From a checkpoint of a small audio frame classifier.
Data: trained on babble in 24 made-up languages, each with its own sounds, syllables and stress or tones, from a formant synthesiser, 39062 training examples, 93.4 epochs.
Rows from block 13 of a small audio frame classifier, named by matrix and row number. Rows with one number belong to one channel. Each number is 128 + 32 x the weight over its row's rms, rounded and kept within 0 to 255. All counts start at 0. Numbers have three digits each.
After each channel's rows are labels from the 100 clips, of 14976, where the channel reaches its largest size: "strongest on" is what is common among them; "lies over" is the class under the peak. Only what is clearly more common there than usual is listed. The data: babble in 24 made-up languages, each with its own sounds, syllables and stress or tones, from a formant synthesiser.
# filt: filter width-3 conv, dilation 8 (model.blocks.13.filt.weight, 384x384x3, each kernel summed), inputs 192-383
# gate: gate width-3 conv, dilation 8 (model.blocks.13.gate.weight, 384x384x3, each kernel summed), inputs 192-383
# out: residual pointwise conv (model.blocks.13.out.weight, 384x384x1, transposed), outputs 192-383

filt.295:166207111095102159187096151138107108117169117177078091126070078149117158060179163107158130118107143131096121128117159158103164104112087081143118146129097126164101157151145130179161184113164067116131101132111170112082099165179116152132104101157156132168137111140186124118139103110115101110090092172156134163114133139154174045093147142124137089124119178127168128186116126171168084116107142134119062094163098187085120168101119107088101091154107115157150138147135140054144118092070172110144128111107133151140099086143083115088139071158109149176137164099138138129124084112143114127
gate.295:111084144184118113083114102134096125134067142110134125170142166099134099179117070192085116142121117145165151122188080119125122194119147148040126112098158122087141089109154130085168072065082168130096133101139113156154141084121153117098140128144077091049090167153086125126140145129128114169151155123074146132147124141100049144181109111134116144098114115152124129091141118160135182125091070101136174171083196075206103046129120172178118145082093131103194083100161115219106159139154124139121106146139156125138129133126156136182125160111146090138120077143085103175134162157110183101
out.295:138125089058104183212109113077189186115163136117100159141131073169105115095096097090164157158109094083121087083091185117123146103127118132143103141144094147145130130119065148217114215186162061163124143135103122095112088184160122158154176112100129131139152109121134112153102081138097155119054094169146123144126120153143179094122131167155151079130103123123142129142164161140164084071137160116142117082205066139070200151158128144037110102188183088135095115136114128113162103074125097095141163149109059103087088102167095132096098140125092164131151164100186180093095175128143092130
strongest on: /ʊ/; prosody: tones; /w/; /aɪ/
lies over: /ʊ/

filt.21:119168105192159100171164083160122148096149149133053131171092102135185166120095126102135123157171101114135104092140124170103165129171102122103097129119126160085084112125129160099108128178100179123134186160135116119184152162114110164106149110148113155124195090119144163067151145156101145098123120122129206147103158102105195105099137120095098162092102135145119140181123147151123194098173097126080180134130161147104165170076099151162103187155090131080142113137177147121105197171149151138166101160145094105095163163165133082068171144134187133142105130145186100159031124167103091140
gate.21:197084116126127112115138086139101117115124117164136047157178169132120081130161122137067130198151144120113216113076208114069146115184150153097119096143146118134096179095190135094146171154100145146099118142100103141093105184126120171139182156122089141172163098198192135132158186083178090101111158199141194126083138112175118164139143127123149170126121139062140177134189120070157158105135189158149158160148110085094119075120101115151102117103194097091139134141137119120100100149113109135107132126162154164151111123102151107143133114150131121111116145114099110057126096161082113126
out.21:112126109099087126124137084139185116114191044121107144148089142095068131181143144112186146117168119143170133100147127068130171100128169149138180125128161083138136085144133075146137118112132162099109107111144106141168094106122146081111123096111165123180129100085135160100098114123164125119148150073150103094058107062045146146114106173148129099118182110147063124119109153138128134066125115155137148125121146120152133163153141121118114120116090116139133114092100115103147152195112162129166147107080079123128128173177088113119159117116125060124099142045105103129159075098156206111
strongest on: prosody: stress on first syllables; /aʊ/; /ɑ̃/; /ts/
lies over: /aʊ/

filt.262:131097103139147147135185062147151165131087185097098111151125124133133129138119133142201154157136084100158161068158175134146164120155098143107137077136183170138108158112112129135100184154186075130117083113147033168138153155122043102129178163105125103121165116135117148143119082104067151131136126122148148171136140132074128140136087154138124084108152150155140071132106082154188099149121149088146138100105122121071184117113137142139133196135141151141150106086132071105110158131106048132101162107105069160117123187123155143127123135092100071154099097084150140141107117157110163130
gate.262:178138091170147163101191107129125188105106156123139129145085146150137136115103110123174179124106133116194137050145152136114223076169038155117145099130136136077102139145146177223132149141120124136043051119144106161103165154177088088185137146106113114161136077119161101146150140098103128129163099120137191162145159106095117167158104133091144098124183124165170103112102094134144093159144139146178142109138085136078146093141181158149102167125132124135107125139173090115133157113155075128094081138083100169081085139122163149163113068112100087134105119103108174141126138153137165103
out.262:140119076174126138156135090147116169063123121128152092168125082129183129109090177100221143127124118078134131084158179136119162114171056103102162100143094184113126117159126155167153147068098102118091116162108133137140114125128094084089100089142126090172148049091133082163137165115122130113219098118196185122157115109093086127117136154134091188094158122083131106084103090119141072127103121121146120130080082134118120163146190149106111142112106139107139136126141067180156253115184133155130118119081118182095126100145141102129137107100137142183147094109140161147166145138125110128
strongest on: prosody: stress on first syllables; /aʊ/; /d/; /a/
lies over: /aʊ/

filt.118:101134133091143163148103130109134143110050104077107123158148135059139109126086132168137129124154128104113127142176130085135155168143157105153152075142080106155140083158129228186109158073148105150139128134163083109070124143124155128167152125189118145105163053120116094074150092116157101059077124131184119069135186119185088108093154141166132075090149140103102144079145134122151093159133137102074138134160084119095155117090118101120133128128146054119145091125107097080100064149113126141114160107149079151114136111169140118146113138150106125156169153038137083132187139116095153135
gate.118:095124110125147196183195124108155118155119096121102075177169171145175093157082099125176146217155155129115152131124175133159192128087160131152158086120062094070125078114163174084113190203133132121110079118135185117050137151110138065186124150113103115162107152176098130132157092138145148147179129159121142147135147136107159120153169153126111038145197086106115146143128123130133135102130146109113122181108113098107171098150121185138141148125087144055071074104107110121101109146140090118129104126127125164089112134146129125171162165120141107130177176163140075098149114126107148104
out.118:182174161213095182196107149147137104153165212120143080137158110127055143100140083127101178121203155103120147160173103086112139166101147062117111134173093122166127063096103164150099168175129125131096094096136136124127117094099094129090142141125103136142149104137077058108146153139122147136123110089121125145166161127134177102075085072081136189127113090118114109126145085158156172098108115183104038073092129121040133163190129165165099195143139129056089111156104128122127127151180143144144067124141127103099198100110122111152134159129074125079131105158117084208134153114134060085
strongest on: prosody: stress on first syllables; /ɔ̃/; /ɛ/; /x/
lies over: /ɛ/

filt.143:205113137114160092054093140149141119164081071152182128086172186157100130100064097068157090127111154123107141047163155123122101089166090115104145110081148056141137168058076196102102132091146119134108079195098091160088100167143064125087145069076122100130166094117141133104130105100134109153134145137103158170156089100153102103159175114142116076153122089164131162126143140120167080102165132105120111130119143137140083131085080101118097097095168116117134136127135162084125099176147099102145067120096184099186109141094106110139149118121111150105123142102127128143144183165132132135
gate.143:118098138103118140159146097148038160090124147137126100135207148099058119074106145117208137147108159123161062159141078098148155127169109135181131141137138144108172101129146128118157088112100192128101144050176067119143159105059105074104119164175151138111120120104090160156155072109138120121187118192096115151142120088114118095122165117141137103139102110171125138111123162139180161161138114145138141106106110141114135142115194099124144100095116111112179152117125138126124108119115125139140115083194094130060133134117155125134096120081142134079126099153063233157092171191125177202
out.143:179124101116107103117125170139104096095136115163048144141140104127196143174110162116119113054147140107106158051130134084086130166119157107139112129114150114136125121115084170150135213092154126122106211122120111189069167133120199155183142161099069156135080130108142175157143091081048164139091071123085114188123113144160154150116135116192163081161109115161132122113153119175144116162154149141112128098149126062147189134113096163133180201117154058131144148181115091083147126127143078108117160126136141147125128181140143092104119143134119165118127146196131111076142100159070115114
strongest on: /w/; /k˭/; /aɪ/; /oʊ/
lies over: /w/

filt.166:101133120166148153114120110170147128157140107170141078112130176138126130203212194154148101109112159140133149162081102168139172116173103138167188113139111116104140149129069163125133144147118121117239169115118082063137161166109133065131115173185120122117145070169138140124147071132090122116143175126129166181143184041136087105141079108129183134155074158145130125085140099165061151115092095126124078092178142084107127114153150114118136108162118158080179099121137107150159117187108105160157116219119105168122081109122156113166091097076172126093164125124115123080156197132097136138
gate.166:155137136135115188156106123131111195115172099087171119131083103123111065185100172129137110140110118156122126146146098123148161158168091109095137081116150145112116104166125149152093100066122162125121131148136104138086087129093128158141074214151148101152182110103132152129095142152142160102082154083138129164076115082154136131116124154140160082159155075176201125132148089100100142183176125219129102088066167113222107148081128107114194117109127158135139188070101135096165108148147131133148110149152081102137136103122188109089113153080201115082076143158127147130161126186111150207
out.166:100147191171139173093091129122145128114171132068149123122126148145095174104177164117118092149121109095110094107108112143156148090142126135074142111099125134181147095135099169130155086126131124084168087096131167134140124060119090143093146129151151119134133115130137151083123090139144156138141120126132124176122182174103079155142173115147130128141137074179130103126173204124100192097168082123190083187118101100156120205101126123175092193108110154206122139097099138091105137142071128182182110182061054116117119162144091153103088115148131157102067171105151124127161101157091175109
strongest on: /ʊ/; /ʃ/; /aɪ/; /w/
lies over: /aɪ/

filt.298:151147132154118131148085120181153130123158155133165148110157080070176125126157111144109102128117147120177223126108108188168117175110131127156106114101118163157112149079106185099090134134125101102141155128128105176091108045128144139165121158167129188164148149129122106172109193159190149094090134135072115083076127155120091140142137138127167171166147129134148135078084160156136114148135166122087123133127116122099160138135115114135205071141101165122130136124103187124098124111122142171118139133144110137162143114123163149104147149129090064166115108103177063124148097150139194111
gate.298:152136148178124114170150140143141164123144121132174119099101161140196120059084109135103163081142121128141161152084145120131156166181116126092169125134147108172144157127145176161139168149118151094142132094036103130092119081148142127148069119101086141202138121180127119169102120152151050136114109194130128102139078155131120101140180130088151151110158132122153097129115138130158144200133176208110076067121109117108084114138158097145241050143141088131197130093076158096113155161054108108102162187149146113095105128085167169151114060154115100107135099072138112074155097129115201109
out.298:119140153180121158095141144126154147183180104127135130084098147081131144090178078116141090148121163134118135066134148173101132113166124090124155111110133104146126144107055157136107135129091132068139102118112125127150103136123112158130102105180132092126154073159107064159182135143152073143109104121166096147104121127104101084114130090139094142118158154114166096077138140121122140117154148144053106066184067172115079147138101105165100070211169143172132071105168133053115171139072161120091130160101134105146104101116132093135090145070112133100111092100192088148144092096113154103
strongest on: /ʔ/
lies over: silence

filt.106:140175092159095153073126193095090161153146169137087109099145126152102107104121146079167138120128126082080094118015125125102158127130111079136179132110114110151100113167097146137136133109119093143161136129127145109199073138140126164109100104125142168124143204143157155098153118139136137165184135134152137119118110145125095132117135090080113160145101122120137201129110123160141191104098091144091114077126202121117154107176138059043072141090106176127135084157109117155123121123140177126129129135092157211088124129107095116156144103144104139093052139131106168102108098148113087099
gate.106:155098177135141188172130103138161140050149053089120175172139168157175089143163106164063138099112096154131196125231128115165080152158119125132063109109137133159126164129142073134132118108088131170115115140108137149076136134129205106195129142154159078173109093097096130155115126196076120105084141132069120186186159111078132126141142127103110134073111144134099110087151107152096118111102174149157114157142119127195111137094168182162121109110156209111046134114149127098125158170139084137153128154147083091165166084105157107130116126116131084164136125088153131160126173100149110161
out.106:065091110129070095065175093126122151141089215127130123154115090100146140137117126139184127171128174060158073129097131163128133135151135166078165146123151092126120136112138174164126145163149158127100069087115121105144083081117063168123155104143164164080108179131099123189180141140107165158233107137148166089118036133176163130146083133173139138182201089142101133130158133103119149156118104089126142056082125102083150057118150101174110181114154148133164128156101125163072118131164167141131172095116131135095110151102107172160093070154121153077076134110119109094092056160091085139
strongest on: prosody: stress on first syllables; /ø/; /p˭/; /o/
lies over: /ø/

filt.5:131092117189160081096119108182100111127109105128163121124154187141147141127105135119111125142161189085117148127172125123123134097090125067152102092139117144116105136158115094074173064160116172131158138100096152103166147145136166089143154122120131122104080110196147190131156108151142151095158140153133149152130113120167160107090148139173087160121134161136168122155136164126177178096150133144057154064133139117203193138145084149110055135131177132095198071120139159151147117182155021112096119122183180069134096149133100157123056132072095183135086122105144168149123148155108149149
gate.5:144188126101120111101067118158132145103086127033160093149059154121137153204124110150159094159188138132079160069135115140150098112141114153095096134113165165103100101141125087110100138167132070143156073129152143095179182157090175093185168139168132150092123201150070118156147138063120135100107109160119129135124131087122126153130050155096071179160153104119098107128121104132169157115156084122226188143123111114151112151129122149166105159161141097116170093088140121149088145132197099135118084161097081150119122115140177153149127189121126086141126095151172077137111109119168186162
out.5:068131129124091136168120171117140117118096184142139148107135122155157133123143126083093140143126116190147132203132103125171076151118172142111089124118075117162131126085135115109075133065061154099102084115108163140151134109148191051165168118131091105108130114144098069096187080203130157139211139124113130094159122055105128101138110143128095164147129134215157170182150090151190167099102106152186105093106156144082106134084133125144114081146043135108108152145186117155059079085141146140128123109132101094128165179147076123117091140154146155114170064098188115169100132139063147110
strongest on: /u/
lies over: silence

filt.224:153120168115082133124118157138137139136124054149096107168144115138122102169136148102085130122084142096170146140156164081153123118095149038088149060083091062146094117129143120101140136193091099121158103081129166177142162126079126132130138101122119116137170116083135082180141226103069145139097142116115156090185121157187166094134170134057080153096133181164172171159148192082151121186163179165106157123149119111124123145121078089160107098149155140092123169127173191197106156105129162128119069122106129118147079119140176074147112099091113112157092142170200129136140087131142149150
gate.224:138150121181199112127166194149090117161120131118148167147079128098058112145106136122141159149102099152148123077096079131083138171161153147079111087134115105154124078104135108120123135146084130184109167107120125100144139065128090171148136134144178165101074097217109180085070138083092094105156158131107139133149127145123127176141162098137160121134132107118132089085106186118080152165138123085125137134095134094138135128091145133111084169141144137143112127135044161122140166147121094110183119100179181183091191094092114134147154148151104125148093150167050116127142116154172130150
out.224:171040182109111125187146135162156145141112160176147138082156114113096124156145075159116156105078121119119096121141031075101166147095148115108114047150143203143164107111172138147145123141149143103150067168079135154085117159160141108119178149130100143139111057098158132164073123099089013143142163102092132203149125146150127113151123130136101155137106141184151161101120195134137160113107123146208133123177092141142146174121133111097138141106205101144159071102101152132095152109172168164119125148138196089169192110150092131174182128121103116143141174115083121150171125098116072163
strongest on: /ɹ/; /u/; /aɪ/; /eɪ/
lies over: /k/